python train.py --translate=0.12 --num_classes=[28, 5, 12, 12] --norm="batchnorm" --avg_pool_shortcut=true --loss="cross_entropy" --init="small_normal" --adamw_weight_decay_other_params=0.05
Rows from block 10, named by matrix and row number. Each number is 128 + 32 x the weight over its row's rms, rounded and kept within 0 to 255. All counts start at 0. After the name is the row's rms in percent of the matrix's.
# convs1: 3x3 conv (model.blocks.10.convs.1.weight, 192x192x3x3), inputs 140-146, a 3x3 kernel for each
convs1.138 086 [144 132  86 150 122 121 126 147 118 109  70  82 139 113 156 107  70  75  90 156  96 115 157 122 161 175 139 129 118  94 125  98 122 125 139 135 151 121 119 124  63 124 101 107 148 139 149 142 184 119 191 180 143 129 154 119 147 100  69  92 121 117 162]
convs1.139 105 [113 159 149 152 100 168  66  53 101 126 162 138 174 103  71  72  87 129  89 171 163 159 153 151  97  57 107 129 149 157 145 148  98  76 131 155 119 109  94 123 157  88 101  91 113  92 139 121  84 117 177 110 123 141 105 144  96 132 138  96 149 119  70]
convs1.140 103 [104 107 128 115 131 154  94 133 118 103 141 111 102 172 104 133 131 137 136 106 122 148 168 172  97 111 119 117  86 159 139  94  88 161 165 108 112 118 115 135 122 114 168 177 134  86 139 127 157 136 103  91  92 135 117 121 109 119 103 133  90 175 152]
convs1.141 106 [124 117 160 115 132  74 141 135 146 125 114 198 108 136  88 131 129 136 161 122 144 145 120  78 115 131 144 174  99 163 156 124  87  90 123 100  98 141  98 143 114 146 132 133 123  83 166  97  71 211 108  98 124 130 114 107 171  89 132 129  68 149 128]
convs1.142 102 [113  94  95 144 144 135 142  97 150 123 105  91  96 152 185 138 155 130 122 178 139 108 130 140 144 141 121  72  77 114 115 153 176 152 140 129 111  81 103 124 130 122 104 109 160 132 149  95  86  87  80 154 184 135 106 116 108  46  97 139 140 140 163]
convs1.143 104 [125  98 131 129 124 105 100 119  96 141 128  95 199 112  87 152 138 132 135 127 139 120 129 128  97 139 116 180  96 159 198  65 186 156  71 172 143  92 228 143 126 203 189 128 208  76 176  51  55 186  37 101 171 131 139 112 167 124  78 176 142 124 190]
convs1.144 099 [119 132 127  78 121 139 144 157  98 129 132 141 122 148 156 120  87 155 106 138  71 102 149  82  85 130 113 149 125 162  97 151 159  77 128 169  79 132  92  98 177 162 116 142 147  91 124 146 135 104 159 107  85 141  99 115 124  94 143 128 122 161 110]
convs1.145 099 [127 150 172  89  86 111 101 120 135 117 130  94 139 107 100 113 128 132 118 134 174  66 121 154 101  93  88 165 133 168 140 172 138 116 126 167 145  92 145 106 114 105 137 226 108 170 109 101 162 138 153 130  56 132 191 122 178  71  94  98 143 190  63]
convs1.146 111 [ 91 100 171  71 133 146 124 146 133  83 104 179 147 134 155 154 117 136 123  99 118 126 137 125 120 136 124 157 136 147 160 108 104 169  93  93 171 113 123 129  86 116 106 121 117 120 168 102 100 138 152 150 143  96  95  63 166  73  96 152 136 176 183]
convs1.147 089 [146 155 178 133  67 106 119 165 167 153 112 104  99  70 133  87 158 140 111 144 127  91  80 103  98 110 120 111 113 112 123  53 174  97 104 131 136 118 163 154 114  90 139  89 152  84  62  74 198 193 150  97 107 125 113 108  73 122  95 138 184 138 124]
convs1.148 097 [146  95 129 175 168 148 143 119 152 117 118 148 136 160 135 133 166 117 117 143 119 139 114 129 128 141 117  99 125 200 123 149 116 176 154 112 148 102 192 103 155  88 179 123 130  90 157  96 169 130 174  83 102 103 115 147 138 101 153  79 176 103 180]
convs1.149 088 [190 108 130 125 181 142 142 146 108 186 136 115 135 142 136 139  97 136 164 107 116 135 146 161 161 125 121 155  92 138 187 122  70 133  70 129  80 101 104 158 154 177  64 116 144 147  97 122 145 126 125 221 175  99 160 113  79 158 119 156 120 198 208]
convs1.150 098 [155 155  88 169 107 135 104 154 102 105 101  77 183 165  83 111  93  99 116 144  97 147 111 121 147 139 141 144 141  93 158 170  98  99 131 108 111 119 196 148 131 104 154  60 171  90  95  94  83 111 133 150 129 136  84  95 185 152 120  87 140  77 175]
convs1.151 113 [149 158 156 125 113 118 142 146 122 146 170 167  98 122 113  75 121 146 135 165 132 136 127 128 132 149 137 168 146 122 135 151 177  90  98 105 136 146 168  84  54  54  88  93 120 143  88  91 168 148 127 125 123 116 159 122 125  82  57  72 109  93  99]
convs1.152 086 [138 125 166 150 129 125 141  88 120  84  98  99 170 147 141 124 139 122 130 153 158 145 108 124 102  98 147 122 102 109 102  70 116 120 136 117 166  89 109 119 115  53 121 164 140 119 202 109 102 133 128 165 165  74 108 124 153  83  96 153 104  87 146]
convs1.153 094 [158 150 124 114  84  85 142 124 118 110  92 114 136  99  97 115 107 148 145 114  83 145 170 118 116 151 149 100 117  85 161 106  96 105 162 137 136 127 129 159 134 130 123  99 106 159 153 120  93 139 137 115 134 118 109  98 122  94 121 187 153  95 129]
convs1.154 105 [116 164 125  86 104  88 128 134 146 139 172 134  66  95 103 101 106 139 144 178 125  82  81 119 165 125 104 146 170 143  86 110 115  96  88 148 131 120  98 209  87 179  90 236 187 120 129 126 148 128 116 123 110  80 149 136  92 147 120 104 187 147 142]
convs1.155 096 [119 101  85 119  70 140 122  97 120 116  79  84  71 125 167 156 103  72 136 148  92  98  50 101 101 106  93 115 128 153  70 118 142 160 140 104 111 206 139 103 103  75 100 121 170 121 116 145 146 162  77 116 104 119 155 157 176 125 122  96 156 107 114]
convs1.156 104 [134 115 152 126 131 140 127 118 123 137  86 140  83 173 105 102 123 117 103 122 118 135 154 126 113 134 120 160  73 125 165 178 100 135 128 121 152  89  81 113 160 126  83  81 138 154 130 118 150 123 144 109 119  82  96 154  95  84 123 109 116 127 146]
convs1.157 101 [173 165 195  98 108 137 101 115 137 129 134 128 103 104 184 115 106 116 153 153 187 143 125 125 124 136 119 108 129  98 105 144 208 135 155 197 102 156 113 139 144 124 141  75 107 149 103 135 202 139 120 102 106 134 122 136 115 130 118  99 159 153 166]
convs1.158 087 [113 104 109  99 140 150 124 153 123  69 131 135 169 163 143 123 125 151 160  94 110 148 143 147 145 125 152 183 132 157 139  91 121 100 108 110 156 121 134 139 127 166 142 113  87 180 110 106 103 142  82  77 107 178 142 127 151 172 117 164 128 110  92]
convs1.159 093 [104 136 116 128 122 127  95 112 117 186  87  80  96  59  85 129 140 173 137 161 135 154 146 151 126 179 132 103  93 103 101  77 142  84  93 163  81 132 181 101 111 173 202 101 167  94 164 151 138 117 141 108 149 129 158 191 161 100 129 126 136 111 109]
convs1.160 092 [125 126 117 107 107 105 121 144 168 151 122 144  91  71 171 177 150 127  87 122 121  78 137 158 158 157 151 157 226 131 156 111 102 198  86 119 142 154 122 125 113  69 110  58 117 128 163 120 166 142 157 128 180 163 139 159 168 100 157 139 146 152 129]